A small class-conditioned image flow-matching model, trained from scratch: layers 8, 20500 steps.
Rows from block 5 of a small class-conditioned image flow-matching model, named by matrix and row number. Rows with one number belong to one neuron. Each number is 128 + 24 x the weight over its row's rms, rounded and kept within 0 to 255. All counts start at 0. Numbers have three digits each.
After each neuron's rows are labels from the 100 images, of 14976 (inputs lightly noised), where the neuron reaches its highest value: "strongest on" is what is common among them. Only what is clearly more common there than usual is listed. The data: simulated grey scan slices of phantoms with and without marks. In brackets: how many of the 100, against the usual share in percent.
# fc1: MLP up (model.blocks.5.mlp.fc1.weight, 1152x192), inputs 96-191
# fc2: MLP down (model.blocks.5.mlp.fc2.weight, 192x1152, transposed), outputs 96-191

fc1.268:137127178125116122155170141118134156144139109141130121171129107118149119100149093101117143119087120128109125137147145108142103145136172100111100129109131114144099164165167112122135121118109142115120170102100122107101102184082104087143126137116132108121128107136106160089152090155084131144
fc2.268:143126127147156156074134134152136088112167175140127099184107124105102145119119120126154141107099132137138108140084152127123135109129107140150156143126137128079115080166068136088114112127123098082134122139148162158129149076109098114131119128116101093130148145120149130152096103113136132104
strongest on: chest (94 vs 24.9)

fc1.120:108076155146145105119115160128108125155135132132140125108140103132133139108123109104088133137143096114115092101145139121153111158148142106127121156169105130143104196160152106136215155134197113111110163113116098109157124079100120128124103103101078101135120096109101109094086151115107175099
fc2.120:129148089113158110134153131128118150117107113148114176151101146167117178165150157081168167152129186123083166151138140132147100135132070125139135140118185101110151145071126135136063084108135147154146166149108159146107130108123130110134087120114133171161111124142138131116134129123155088114
strongest on: several spots (41 vs 17.4)

fc1.726:139169168121140117140086122099089117101138111131149154135101120103135097171086137147117118132115107185143119091151147131135112181108119148114170124095146096134132113110117118133134085106146076110123092121156123099134162079148145133138137160144069129115104123140126090117119140114134116133
fc2.726:164132150149140122113110139120110185117133103091109148102106114124156159125117159125101121145109124170118124120121147095124105194147158128077101126182145117164150165100149131129159129130143139150097112140115168141120076197097102111099117140116134113144157121140102116077124124138175163106
strongest on: belly (100 vs 25.4)

fc1.506:117123127080119142138114074109149131141126103116135119129144119104135105091170147119143117135112134108116143128101081120111110138115141130117149097132102154098120137163070148104122157145177192094118156131140088095152099088130148175145134143124151156159131173126124167155112120145115100129
fc2.506:102138097103121130132152150152084139099110122163122129121120132096172112139143132123114145127130126147116122120154196127096117134156105120166084117132083087133126131129045134103120166162141138129112158107145149160147102117115109199120135116101120133140142168144120120128150137138124153101
strongest on: dark spot (36 vs 16.6)

fc1.651:106130118144115100124161126185097099131149120126108119080144131133152149124134124153125115118142141095152120130142077180128136147141124157131139141137105084150116131094160130107128138161102136169153079133133152092125125138131146155172123122116084131137145143132150127080118168133150130127
fc2.651:147142147123136107132096080092153105120092130159106054133155115138113160137143090146135119132143114097098075122122154125116133123107099147109112098126106130109120136137138120115111160180097116104144097170157102122120115179142103165131134103121124136100137127141147101142138116110113115170
strongest on: belly (98 vs 25.4)

fc1.42:141078121116125117125095125165101120098155113109123133127128141132152170141121143134117142096130104104104133087144157140153120152118093141106133131129090106124104115117102156124145125110120111141097154123152162152093124138132108152150094124119120096184147109121108101097067123111127094121
fc2.42:152062151140118127087157067155094143116099104128143108118081126112107128155142118132176128150129138103161195142145149132155134158141163098149146117120175103160146136094160111130132119160117111119151132169119112133112142110146105107142089124086129148109112137137124137108126152129172107155
strongest on: belly (99 vs 25.4)

fc1.647:147155110131118166108119175106087137126112126106099098113138132112128108120129162149116130145117118122118160094072150134191114144117166095145171126191115096102147136152085119128124099150120142131135102101151104113130095117111109129146141152154129152196089147134102096140126171180105143158
fc2.647:108140110190134152122130124143109122103126141165091137142113109094131156127134117121079107128142128145128136102190120119079127153112130144112157165179113153122125106138047158103129119131145104115103098137125124144146136102142107131125119125114095127155152098137102149121121123092130157087
strongest on: side: left half (82 vs 41.9); chest (60 vs 24.9)

fc1.329:124102132142110124124111116084111131099137148184121125120095117121106136145144095151143113147142135100177147140174087173109106130142110144114108165132124150096116123099194124125109132082109134140115100117129110112131127113112146107123158132179098157170106137099130119160140121132075134130
fc2.329:129165111124129128102151130127095149159130119132145134181139109131100129161133154144112134147095189116126145127113131100162125125128128110116127115144148105122163112128194108153152145140108129183135139121127099128122168164129121139134174122160112136122110085131133096136094132141158136175
strongest on: low contrast (71 vs 25.2); head (53 vs 25.4)

fc1.704:139154134145118133141114131140128140109107161141110169099133139145142145117145118132160122122102115085140120132132111121131106190134084135130123104091164123107127126154139141101129099139170115110129128109107083156105082103151144118155123091141052176153123159105118100125148114125146143112
fc2.704:125109119133116070106122103172133125141183125098153107155162141140093147110139140142133115126128126145193123130159124125129134107134107122175151132108123128124090111128101151138125087131151131129137136149126116079164108089111116131138162113117093112109156161108130129117138123176139124143
strongest on: limb (100 vs 24.4); low contrast (56 vs 25.2)

fc1.219:133061146130146144151151113127106110107131142178164123142132120133153099140066153124135146108131119157116130129149115133092118149157113106148152105180067137178125131118101168102125092183150113086126133110143097148119168125106112137119132082141093130105163143117132114110135096073157140147
fc2.219:125112111136086118123104137119146125124134120136091112137091108126055100162129077125120127124110076135139111065149100116107161157116115103184131103145101113119110129112078148105139140144191126120161138141107118132143112148110106140137140125125146117092099087149111078092106153149151136103
strongest on: side: right half (70 vs 41.6); belly (68 vs 25.4); bright spot (55 vs 16.4)

fc1.261:164108114153099105136150131144153128140150157135101110112139146166074123091133179116070110100132125130163109124129129121117111143128147104121137089098132117115130129161033149156126124133173137123119142119070163159124089151112128123160116102135161186091117120124144097135138128105083139139
fc2.261:136133099113121128138086123141141153127140182119120121139095147100120112165085123153161127079123079095141177112107154127135127156114137157169120080117101087100106140159156089090136115133106121152124164159093147135098141120112157081164114109153117124142123115117151121031156121149165212101
strongest on: dark spot (98 vs 16.6); side: left half (69 vs 41.9)

fc1.22:126136124137165124161148120156131094077100149149146111166095163143156098125053104130154121124137166146134153148127134094146113106119098101137107147109087163129131105136121122141135153109130107142144178120111139128133130071075133117159096111142090103118069137144146126088103150123166126128
fc2.22:167130152134139153153087103105130129100110165113143138127136146159108133156091169129131144086141103136146132114129119116126134130169125107148181102114140115160149129140166148168110175121121136104097148143144121155112122140157155112133102152153163120073150135147125121147115157132119145110
strongest on: belly (51 vs 25.4)

fc1.664:156122126134113141119135103128158148125164139093128112115076162125114138089116103158120130107139135163136122121131128109160150132127135080087131117142097097143134087170164092101109105146128118111079103123148113160128091140084124102145125139107130185142131097113146134217158089095105121143
fc2.664:140127138092148123118137142170137114132149120145132156150053089101126145166149177161152131140114136131112163115147102142161107116172122143127115148141085122117131205155185148151127134107121133157114147099110115116145091147136171119141088114169105149128139128118142122085133120111159141131
strongest on: dark spot (38 vs 16.6)

fc1.247:146097099108140145100161147161121127130086129149115119129124140137190171147101138126109105142128149132138122123142155129108145170154109164125120141148126156121151091100039140090093134089126131157139104109129110124114111139109102146151137116124183147127117110129114104137133090093148159108
fc2.247:129145137139139107165132128140149157093102129113149114103104118121125137141160116178156134149128143100083095162105140158116122140122120124146151130117111127190139167068094130137148125107132136136077101166083095113141107102114144134142099116132212125126129111134108126175104118119143140124
strongest on: belly (100 vs 25.4); side: right half (81 vs 41.6); several spots (40 vs 17.4)

fc1.665:098122107125117081145180079127137136122130179131093115140161142127137212097140127142101130102134129067147136106162148112096112091128149136113138142133109113187156149119090129115120153156133151138145178132131131094126140143097129131099130113160082117138145117099171121167111096144094187141
fc2.665:114150079133071124153176152162147132133190093117127115115114134097128129150131124122144122111176121090120120135093114155123097124132082142135115113150141132080108142147061113105124140159156147116141154108119166152155174099142138116123106130132110126144121128087102095124149119127133127121
strongest on: several spots (40 vs 17.4)

fc1.464:144157139156104144160104100130177147143151075104151106138129109128118138116137129128134123134146151113094130116131156101110131163151067168118121148104128112126118135148095107094110144132142117160125102126101107131076095174092140123133104107144162127129138128105128087176114165132103112141
fc2.464:149168099100155126083133116100137113102130131158115142108121136163136163127159137129129114157114140121132095128133144126131094122164155136161137172124139130103145144128124122135112149150159138152089102150149088117158158073140125155118140123134105137185110105127136137077150150147123160094
strongest on: dark spot (100 vs 16.6); side: left half (72 vs 41.9)

fc1.305:147135146082102117144093124117133112124169100145115102089125138129091114121108122116110150134125133157118118118122115128122091139145124145143119136082133090134124142111122113103160128113153151162146073125132146122136142104115144124185160125131057180141110132129102107164100152103134090105
fc2.305:147113143140111151114108136126156128118140105094144104118146142141133137090128198133163084144098146108089181092157158104111094147120107185143124149123100126177116150125181143116141163105187129122164119148108119134131134048144148103139145134124074120115079171131146113135121118156181156137
strongest on: dark spot (99 vs 16.6); limb (65 vs 24.4)

fc1.177:141136176147136126132130101107135090128125127147115120144168112148137076118100141137144167086144162164158125102139145158098140140161138142110131161133100128103117135126030126121122117107106101118101113158142150134200149150116132133127149104141098215117127133111142119142127134137108168142
fc2.177:141157142116131152131150137143130193128154120101142098128158117153127112164125148124167139071116110052148157115142150102116127134114138116184133153120091126167089124145167115117144123104179113164121169152131119119144144156130125109120145119134117121120129132128118122137137153140112116106
strongest on: dark spot (91 vs 16.6)

fc1.324:173164145127120151121103097140140096110109155130125159169117152120110136148121113167156117130096146124103131114137154144111118107116118130104123155154114103111120091088130104133147111174106109151098169134166112135119159116109155157100100162118136103164156113130155120107109122120109105137
fc2.324:151142146167123135105122125101111131151114154169124112086113123108155149075139163116150158093121129125144161168131173115164092105091132121165129167167153142122114148104113163121128141131138126146090155115188131143124113149139149131140079133105124180156119122146093114121081148101149108112
strongest on: chest (100 vs 24.9)

fc1.57:104107087112145081142081167153066103086159133133102102108102130141132129148104118131149121151125135112097122145136162149164149125112103095137088134099091152090107098157158097103147097113112152112100147116141160132098121174156126137140147141135130150098113139120137141116152151124173152150
fc2.57:104091138114122150120113165140125134124101130151142152120146159150095122119130135130156158128113140123119081138133138181161092135134125172094106169145193120142129130115158105113099130131092111097150180142123137110109132243131127121144149148101133122118124126139111117120174094131144116145
strongest on: side: left half (67 vs 41.9); chest (60 vs 24.9)

fc1.679:129149144117130106108122100181083126126128119140097139155132132145115084161159159150111146103120162115088096147155131095112163140118085104115116137099138114134143116146174124112106078112131178084184132108126099132134180127150129126127150140103127126091100131121127079158134116131102104125
fc2.679:172139158124111127113078106141091106135103137116138143090142112122122117132173143135115138151150139139107163148149131130111101149138130163074124124146127119094152128103131103124114136118094092091109089137157182116134131176159167156125110135106154125131152158144159147136136122141132125096
strongest on: belly (100 vs 25.4)

fc1.79:127097095168137097134139094126170110100098135157105092136145129115126112089106111120087102103108136175148143149137151130124149149143125123102128089158077111154139144112089135118112148153166152099108087128112092127129120138139127135156073132126163149131163109113132109141117162113100147136
fc2.79:129093151134109124121129102130131139147103106136132106113138150135140117162124160113100131099099105158130205116090122125149119101122155103161130127147131124137143108111132140129115131088185150153106135104133146152120177071129150161137145151124163187111114166103144128084136116102097163064
strongest on: dark spot (100 vs 16.6)

fc1.479:118126133151168123179149141146115103099135124109149106097106111113130064124104105148130137106107161120132136125137139124133096155100112082109138132110126091139169139087151136131132163167105126095116093147118126106104117123170124077126143132125093112107134100103118102122114128107215128153
fc2.479:105113119158101092107122129161142122131128104145137186084139134104120140152160100142130096102128136127132112152113147148118139115136143131176127116117174127114101172158081130115110132138136132124118108096101151116134137119111129144133170126130118150128138092091097112150139135121115125136
strongest on: limb (91 vs 24.4)

fc1.112:115162118139128133121131094139172131124143130166108114082126144115143132088158149140123117155157131153131137094132105099131187135130144127161105107148166119121126160185127060149112125143143152118138107107136172149134083102107132147151153135122218127132063147149123121137133129149130113124
fc2.112:133153131139131122089108071121135111129144108072113086112144124135154147131138081109123120152132110114104165139143064129093102108127134125087146134134083095215107116109181169144181143137142118132121118189181114095151108121122160144090133124102125151123136167115148108119104144109133156121
strongest on: limb (93 vs 24.4)

fc1.503:148100148149109142125133138103124129132079129115119099110158135107121109127138123175121143100135113140081110112117108095172108146126100157116156129154124141169185113128130125123147109101141161124155156124115116130158156161130142106139158165088129134140139115150130115065116143086126111159
fc2.503:112136126113120120137077134159111114119125102165107146158140144143095164137138151128100143165132179116128137105108093165125086142139159110115108135146149103192108158117186161148130123150108146123147118163143093116143150119110144143144149114122097127139123144143118097142165095103116118139
strongest on: head (87 vs 25.4); noisy (77 vs 29.6); streaks (52 vs 24.9)

fc1.637:114090118106144104147112151102129116108163104126120135121151092114102141138125102132161121133102133164148123131167104140103156118135148165168131124098118125099102147107120129111104163118119132102128105180169117070106102145173128153111145141135111101099112116118139124094137125140136164146
fc2.637:175115149099121103146106145152121132146149126094142142100129139174105106137150149112118107077136173130141112093109175158168117160157134134082119136119120123139129124124156114157154172097143148141169134109189092145104162134131152140094135124123135148111128153155147137120089078105163187150
strongest on: low contrast (77 vs 25.2); limb (76 vs 24.4)

fc1.497:127129142126129115154144120173149141134153141137086112135117116147079113168174112111098081126155139132159106101142147129140134149130161141165129150193146119148121106136146155126119130117153100122093123131155125111129140104103153110144207122172117133158122094121146123165125110128106084130
fc2.497:123114131141145121164168161090120130145151108163125096111169152103128141155131156126112154111107158123085059142179127172133109148106102142095103185126120143175142113136180102156157118113103133172144130144099124121110129147135114123133139148092113145109099159144144127167078112175155131155
strongest on: chest (100 vs 24.9)

fc1.718:136183146137135077123177126142114118125104130150091149122138144090130084116134113147103145105134130130128120120146141125145136115100108151121079068151135121106135145173141115164128147091172119103101163102149096121148149141128134087128139108136130177124137112095132155117133147150128133160
fc2.718:146131146103081139090125116082146113149125108087149124130081113128115145127132188135115134128142141140146094118068098158126148108155142113161133126129157122166137146142168107157128128087117110095160146171139093125100167103142158098110083148133103164132122167109143122080136150100176155148
strongest on: chest (100 vs 24.9)

fc1.211:148175133066110153117118133129116147168123132091150111099139166102102128106117148146130132143083139114111134118123109059130138104114131114110145135131121142133138097140087132106142124160114134113106148099154130116113062115150102128161155155100125127182134150101098140114128171155135120141
fc2.211:142112125128116145141115140163145111099165153146138129157107122123108136110128113122113143139169196096148111112127117152086186115159096121174143150137116125117136149138073132111098125161149095122131131106108116142100107108131156132130115115091104123131120136127141146164152123100102164170
strongest on: side: left half (77 vs 41.9); low contrast (62 vs 25.2); chest (61 vs 24.9); bright spot (41 vs 16.4)

fc1.674:165144148133129146157130154141096159149138117139129113106127122113090138120146132159143140120147137122086142141151135087117125124163148131105113104201135144146131135156124085113152118125111132117108138134138114105084125102146121149150143135138105156145117126114123157215117135135133125145
fc2.674:140123163135124120126135141103121105136098113137119132124161126141131150108140146134145143126156103114130108156096084136183119134100150133085141185116144116140164117086184132114128121115111166112192118132125117105133102133143114112176071159162094121093145075143089123043132144163121105142
strongest on: several spots (56 vs 17.4); chest (51 vs 24.9)

fc1.507:111142115161121097116132107133093093106121132138131112131200163133099128139109092095135144123148160133131145134116118136138153110170102145158130161170143114114135139116150137127105127134124144131082147102122155107141129097106116147098141145120115072129134126134114145138097130127166176116
fc2.507:127146158119117072104117085130112136114103153140146119149182098121166136110164139132099116123141151161137191137213116134108126119178121158113117144142119136098122118120126067110126092158178167094170105162120118123130128154114127116108135141090086068129147138131145112130130120122145135130
strongest on: side: right half (69 vs 41.6); belly (63 vs 25.4); bright spot (47 vs 16.4)

fc1.363:138134130127158118155114106177117122070129113152035136092152130108125128167155122162139125110135111122103084139151141129159152141154107167148166130103108124151122070100139133114102145129188137139102174138118175118158069093127132106137087144125066096147143135111142122129147140147125144133
fc2.363:146152142141161093127104081062155143121133128080140168125154110098132182162139111153138137160133137118133151139112139175137125108113112125120135119115118124083146128141151122140056087157133134097094089122147099117123156108136136130154126144154096105162138144129112118086142117156154093106
strongest on: limb (74 vs 24.4)

fc1.93:128111137137127112132103107070097095117133160100099129145118134145158134150107110164102140132145128113099140130117136131163137138164118103154154111171142117048114130062127147105121100144140133114140134152103103154109129165120108169109164143126100118122106078147176104108156107125106164137
fc2.93:174101202125136122143110153164105131158149094123159137137152108165102137124144131113125131148104099122166119153152103111144127132123165132111128122135088148177107166120163130140105109087115152137143116139141116130103123131139159142137143151115197130110136137162162096120124117141141181128
strongest on: side: left half (70 vs 41.9); belly (64 vs 25.4)

fc1.646:091141125146108062132158149169115114109106130137134105115122151151099109181113131153115135097142134116147090146125137148117131112113121106128120113089127072117088110056141129115158109141121125093142137130169103187113161118126114097112135129151121140101128133107120093118124178118128118137
fc2.646:114166124137094074133136151115132104083096124121129125103142154084099194143132147128136123149104146122095135134128137143112166122113113120169139149141132174133127148137118140120104139143140107140128150130143155108115138134148140102122120107171171153157100145102136138158109103135153123132
strongest on: limb (62 vs 24.4)

fc1.276:125104140140137081129087161157091136128107137121119169116119111136129112105159150135114119109114116146105188087169128081106101153133158107092154155155113101132097126134077112124130141135078143082102139149158146099140132156138106155177121124144107097137114092130126111160140110091170161096
fc2.276:123169137111113135161117137163120159103092137109138153114163144123126141184142163171143131164159117143143121126127142120122123140138122102141199146154115131111136150095134073126139134128109116131110103140113101106115146140134104153146168132156162135090120124135109138060135118148127092112
strongest on: side: right half (88 vs 41.6); belly (55 vs 25.4); several spots (47 vs 17.4); finding: bright spot (35 vs 16.4)

fc1.218:121148140128137122158093105139156132071109134152100102093123101127164153092076145132122105100126111164127108124147156141146186124119125113116135168152126157117123137157108116165142160146159162140132123134102093107148167113120117110119136138124132130161112094118118144119111133150124139163
fc2.218:103124123158124103155124116133129133120074103086121114152143174163106112139120159129130117162117140167143122098134118164164127113141159139183135118129152123143130104131172171156145124160098122150166112151123106088146110123126045118137148131128124136125122126128142135059082140147142137103
strongest on: limb (78 vs 24.4)

fc1.254:151137143104153153155131163135133133173129116138118165150169134125098201104105113125083109151116118122126121116137126150140135118119133127123136126197113095116134200139162151134161150130091139148125110101126146150116135144129113110100167126134047151114132124086111123139139089125106157161
fc2.254:145043123128143128071146119110129134107107146131126126172108135142160118118115141124168108134116090099140104158107128161104104153119152094156157101119161119197099110113157108171102156115149129127153138130129175111118107117134124099135141141129037141121094073144130155115104120134120107125
strongest on: side: right half (84 vs 41.6); several spots (45 vs 17.4)

fc1.135:162089103138094133082148134139146086110098134169163126126130134122116139149116150144131113107119153115118152138135112129113133154141110133114168099116122175147115119042086153090117134127091124140145186153124097145141099150141154109122135120167100175114143084172142122117138125120139123098
fc2.135:115154075127113108143134157143122154104152141159178152130127117110145162144153111126140139120130176115157150142137144142126139115145131159161155144124123129126116097163057157157143154132158150163149172120082109098137118173121126138146153108143120098149117112136140123124133148117112090101
strongest on: side: right half (85 vs 41.6); belly (81 vs 25.4); bright spot (39 vs 16.4)

fc1.694:133092141115113081104117137176171139121151146076125132144084139151183194091052125142129129119153142135174099141164110184130127150152114101159122116133161125128102125131146085111103117106084142105161131087131094125113106109103149139141160122095170096084125122121139133138170151138126167156
fc2.694:112133127095134126141085152092088130122150103125129120105175170126119106117151077116125152108118164077126119223069159133102128126098130120134113120139130133070145126115152148115186128100146149169101130124141124130139131193122130115147135152152160119103118078114141130120127128118113104137
strongest on: side: right half (68 vs 41.6); limb (57 vs 24.4)

fc1.684:121151109134149134105147131130163101132164123178156152118086153145086107141102115218125116150120124154141113141141119148125121157157087129152120138079135149157112119106200149137114112159090114115094132132087119122126101139128103124098135098165139133093138108138144146073134134115121105158
fc2.684:123132132153156128119133106135114144090108110109122117138110134138084129135123144119148122175164181088112092101088113183150094119185102127094094162120115139152111186104208125126130172119131122090157142124164139107151123156102170097099118141139126119134128132160146156107112143178174111120
strongest on: head (70 vs 25.4)

fc1.668:114100153112123134136110158116149123124101145097107084111114084142115147143095127123109184110110110087107172153137168143145161094089135106125107136129115120128111154138140123108100125110088158117109161117114124133096122134123122102084109174140108166110137089162106147107141085115088112160
fc2.668:080107155099136116116111132119128113153077131138082141133135106138112147100127108128149120151123103103095061166132129126121148098151132108094121130121136116129123112123150134115128191102160139180140113168112103113147130164127116146109092087129106173134114095128128108110151150098113109144
strongest on: low contrast (63 vs 25.2); chest (53 vs 24.9)

fc1.562:100119184119170131141138083148139189117104138138160110159169130132118137105128114152115113121154151133133165124130142139142131162099124134144139127162136110077113140098078127158111137097142158118157163108109107095165084132146136112142133156128166125157160104138122120128116153097150147113
fc2.562:121114150156137147145126128122107113132145113158144114144112138104121141115130133070188112127129127066110123131159159098120156127165148124156140116116125130120119122100050149133122160091188147104126114130121134103136113138096165125092145127122150125152138084123101136150137085099127150119
strongest on: belly (56 vs 25.4)

fc1.656:127131106134118076128182117156137118112147136085086150126101137113140099079145145083117144132128102116104152072126200081138134125099121154153092045134166094149142148106102110122082123111143143122127143149143110147112110133112126106157143116091120158130110141100120112115104130131137140132
fc2.656:115091141131138108115105146100121121092105083158108114140101126136098152143116147107160117170130119127116120108100092134140113109139143088095101071130112153146144140080167130144142112107170141091108133129133110117112139144137142123113062125115118123099131184174132101146121124124147168177
strongest on: low contrast (82 vs 25.2)

fc1.743:127122129081131135120116119147108104147094116101112094086084119165151130120077112120116133100113119102114100084147157187136107136094136157149112133111154134088137135132137125107147131120141130093127129100163098153172170123120148121126130129172176179132151102135121117136094144123135151145
fc2.743:135058120138111148134119159094142126138159116170141142103097121132141103113097102122109108136099144173129143180125072104145120121140140143087124123111141130091153134146201114116107107107096127111146105147127119121100131098146168130152167135151169137159146131107153125083121110104143173120
strongest on: side: right half (76 vs 41.6); head (68 vs 25.4)

fc1.360:141183160133131132151108130127148154110133092080148167105098138123131169108119172135121090124154137121141079156180181159084126136159130137133122098136121109163125111080134141082167121142129099137100143125114148149132133149106117144127110167109116166086124108121110104142142170148136149087
fc2.360:099128099157164131125124081132147089136142137181146125128151131094164106067122123139168116083117126130113136166125163108154087101112117128124101130135141116128131158158092105111073095077095092150155124116083139089099142130138140146090127123123130139115127102118135112141113130128097126128
strongest on: side: right half (73 vs 41.6); dark spot (61 vs 16.6)

fc1.690:137157102122125125144093141177133130108136143094128120088177137148156146150067140133136076137157094107132093100116096129166115172088098160157123145131129119106181103173146120135108104137126177119074106148151117125142103113127102125158133125121086105122139106130120154119136149119137161145
fc2.690:160123140129139160087098146102142133127083117131122135203150118134090109114113123159095142101102133113118141128124125119133136152116092136145137153135133103108141170132171122116135129105110124131077133150171170151156121142134132115165128123187135117121148141120125116147138190152132100165
strongest on: bright spot (72 vs 16.4)

fc1.706:168100153149076155087116083138106137116126133146184085158100109098105106119098114138111151116154130144153117124153120138108131176140145173113125141163138123109117145123130186101148135111107131125121141101132146140145175121121120140118141164103214091139088146125126136133153096122124167139
fc2.706:149155119120131097134099139132136105160164089060147116103132110136094091158106082141107112140120136143173113125127098103131115134167148175188130170159116140116126157119109123105125085155117137128138174123139124106135131051143081155126129114122127118124146144126131128135173178137131131142
strongest on: limb (97 vs 24.4)

fc1.436:133096110109172135148119104131152132152166140170094132119114108112074154132182109163136123126119119083193144128124137142156128163110121140154140167126114096147121134193138080158094096092118138118108126136167133115152067157144126127144156161105153122103141127115156158124159117147117161151
fc2.436:087146126090139133087110121127132128120139177146107107137086123087082162119145166102098127117130133109124136160121140118130108104150097094126161101135132153112081118153077143163127125130160148146134122117100163138126074116109116151140119137119114143145118088148124142153134140081123160124
strongest on: several spots (40 vs 17.4)

fc1.657:137121127121119137181125118123121107164128142119165179147125130149111143181107119133100115102134103106179110124138100122157135125103121105126096118142113115159154163116142094101136087164097109135108085150105123174115105126109118139139173106108124168089147122132148117110110153120181136140
fc2.657:120134140162126151150114143138134127125113109089144150150144106151147131117132158145166183068129108131115150117120103137155100109158119133095135139107113133123133151143230172133119095120147127161141140090124119120131088100109140127152118105110139117085111154146141133149140165124095143142
strongest on: side: left half (68 vs 41.9); head (61 vs 25.4)

fc1.227:158159165142111110130110070150121116095100123130170154085151128132134104111051121124086170115123133121163121139141116115106138143127104101100137093155116117139170136127155137145154131132135120129156130093130112147123162153149104104150130148175098134172128106143138159132097108120106143138
fc2.227:150140157134141113123117154130115104147138127152155113139146162154144085195152098158134115170130133153129121095153144157143124163103153144122103161136110130162187140131163133115141081152141143121102136123142092116126143118053123146086125122171106115141114111157163125108135144122115172092
strongest on: chest (91 vs 24.9)

fc1.46:122136142137172126147093150115115114118164144116141096102123103130136207108150112127103113102126131102130151117127144085117135120128143113131127160150089104147136175144117118108108109133134132110103129151134150109138125121118115145099107148133141176095130102132142083086116085139113176114
fc2.46:127155123139151116126144187138160117122128140112113141113139113105135118148136082117192132114112085124118139109168191158131151135099141076143121130115127145124147118117120128104153118126177109164140103114143161117083130132148114160095103144139117138117123103116142113136113066137117166133
strongest on: side: left half (73 vs 41.9); chest (68 vs 24.9)

fc1.514:147173110138113102101137093146154099105077086130097123132126147107083144139092128158076091126137114133073115112124136102131120160141124106103101181064135124107125156108137132136117155137143113142162123122124079162135160106123119108124109116129085147155090138149138126133136148144117157137
fc2.514:154160129145135131129167149122122114106123112155133088136114132132091131192147148123123140121139095136138158069142081111133111147142168101127154154118110133166146145130174122125155109104083119132137193141160142111161109140123123126102138147118110139105136133111139127113074143136116115092
strongest on: several spots (39 vs 17.4)

fc1.164:145080135126110148116158091140141144161187158130161139091133129121122064120164124123171140111138122124153165119160122093146160163163148114180120115164124118160109132173099118136155118111127127141122107104142129127095127155120113131139195096105163192083116129135146143132100077108162116110
fc2.164:169107141080096104144073103132140045129142128121125136154125136148125151159176162130107148107141131132109128138142139145107130135157137130076121146113121162145137145179172105108170145143118123103141174172154092119120130161139139124155173156099063154111151163128132140117134136139145133149
strongest on: chest (68 vs 24.9)

fc1.741:156101113119126125162149149123123135145087124142141139114147119138136158110097136120121149133100095139098122117075138099135127120088143188117144139109106129138122157140129108140103116136157162119155147086153147111113098070114113136141128160145181136145156081141096122139105137155176166140
fc2.741:142138117152101092125147137147168123114117136152151140117115127099159169118100086112147118102124123151142145144144154163079138121140129084128141168134136164074098122142076146142130144152194160138126119149134150128130102113132175130109120108092136145160127090117113116143129131093136106131
strongest on: side: right half (89 vs 41.6); belly (74 vs 25.4); bright spot (57 vs 16.4)

fc1.489:153125141116106122110163129197150107166112139148122137112115123146112121102080088105116126136110132150116150110150146113153127122124131148131104125144089128141102158158096107149100138097129114133118161118137130142118163168141121127117135123131095165116099085153128125097130118154146129102
fc2.489:147121178117129127124094123116111125124112141080135130147103111151133168131124165099164113177146147108157149135123173122089112167185139125070135110131134128139108148106137153126105145116130153128129122136130110103111112158120123149100095092114105143088146080109115142130129141066101119153
strongest on: low contrast (100 vs 25.2); chest (93 vs 24.9)

fc1.423:129128165139134138124115111134119112153116122181125168121167117127140102123146154161139141125145125142072107128103124126164115130114134140107132147119123141126166138118110125146146117097166082126122099126111165141140158110150096186124147113134074128116131111144142110132125124132109126147
fc2.423:085117181147121126139113152092148134114126097073108117080109129134126140090141151123125156166127128108111149115160131134149125137126121138114130168153101126116127102088124144132123118107169134155122061184151155160136101110110132158119162138095121103146114121113126111131157137169163161089
strongest on: chest (88 vs 24.9)

fc1.402:121103138118107089084111140145127127126157161161103128080091135136138119133151113113121119135107129162074089134145089135138138145146119124069133139102162075137159145182111140141112086124116146091101136089105136092126110053128115106121137109106176158119128126130096158153140191090133156157
fc2.402:128140116107091101077081112130142156109126105088133145112091103164088133139128102138119144130101154123152136160088152133129133143145157150078154129092121113133154142119111129100120151096160114084163140146115089165104114082129133109129140119188125131127127082118127099086160186140155113129
strongest on: belly (100 vs 25.4)

fc1.173:164105131118155175164094177186126122160135123089157110137084137121118101101174091118174099119154150162093125118157157089130137139159150146113099126159115117111145143147141137103110113128082104117162095151140107105144127165084134146144095136127142123113142134097093120150150077107099151145
fc2.173:108170165162121103130135134139121130157142129129148106130114139144119158095140097110113104111135099130126157172129118147129110165130146128135117146124153127168141124160169110102141111101141125115132100117176204115142118116134122132133135136146130137112098149150123105064107146125156130118
strongest on: several spots (45 vs 17.4); bright spot (37 vs 16.4)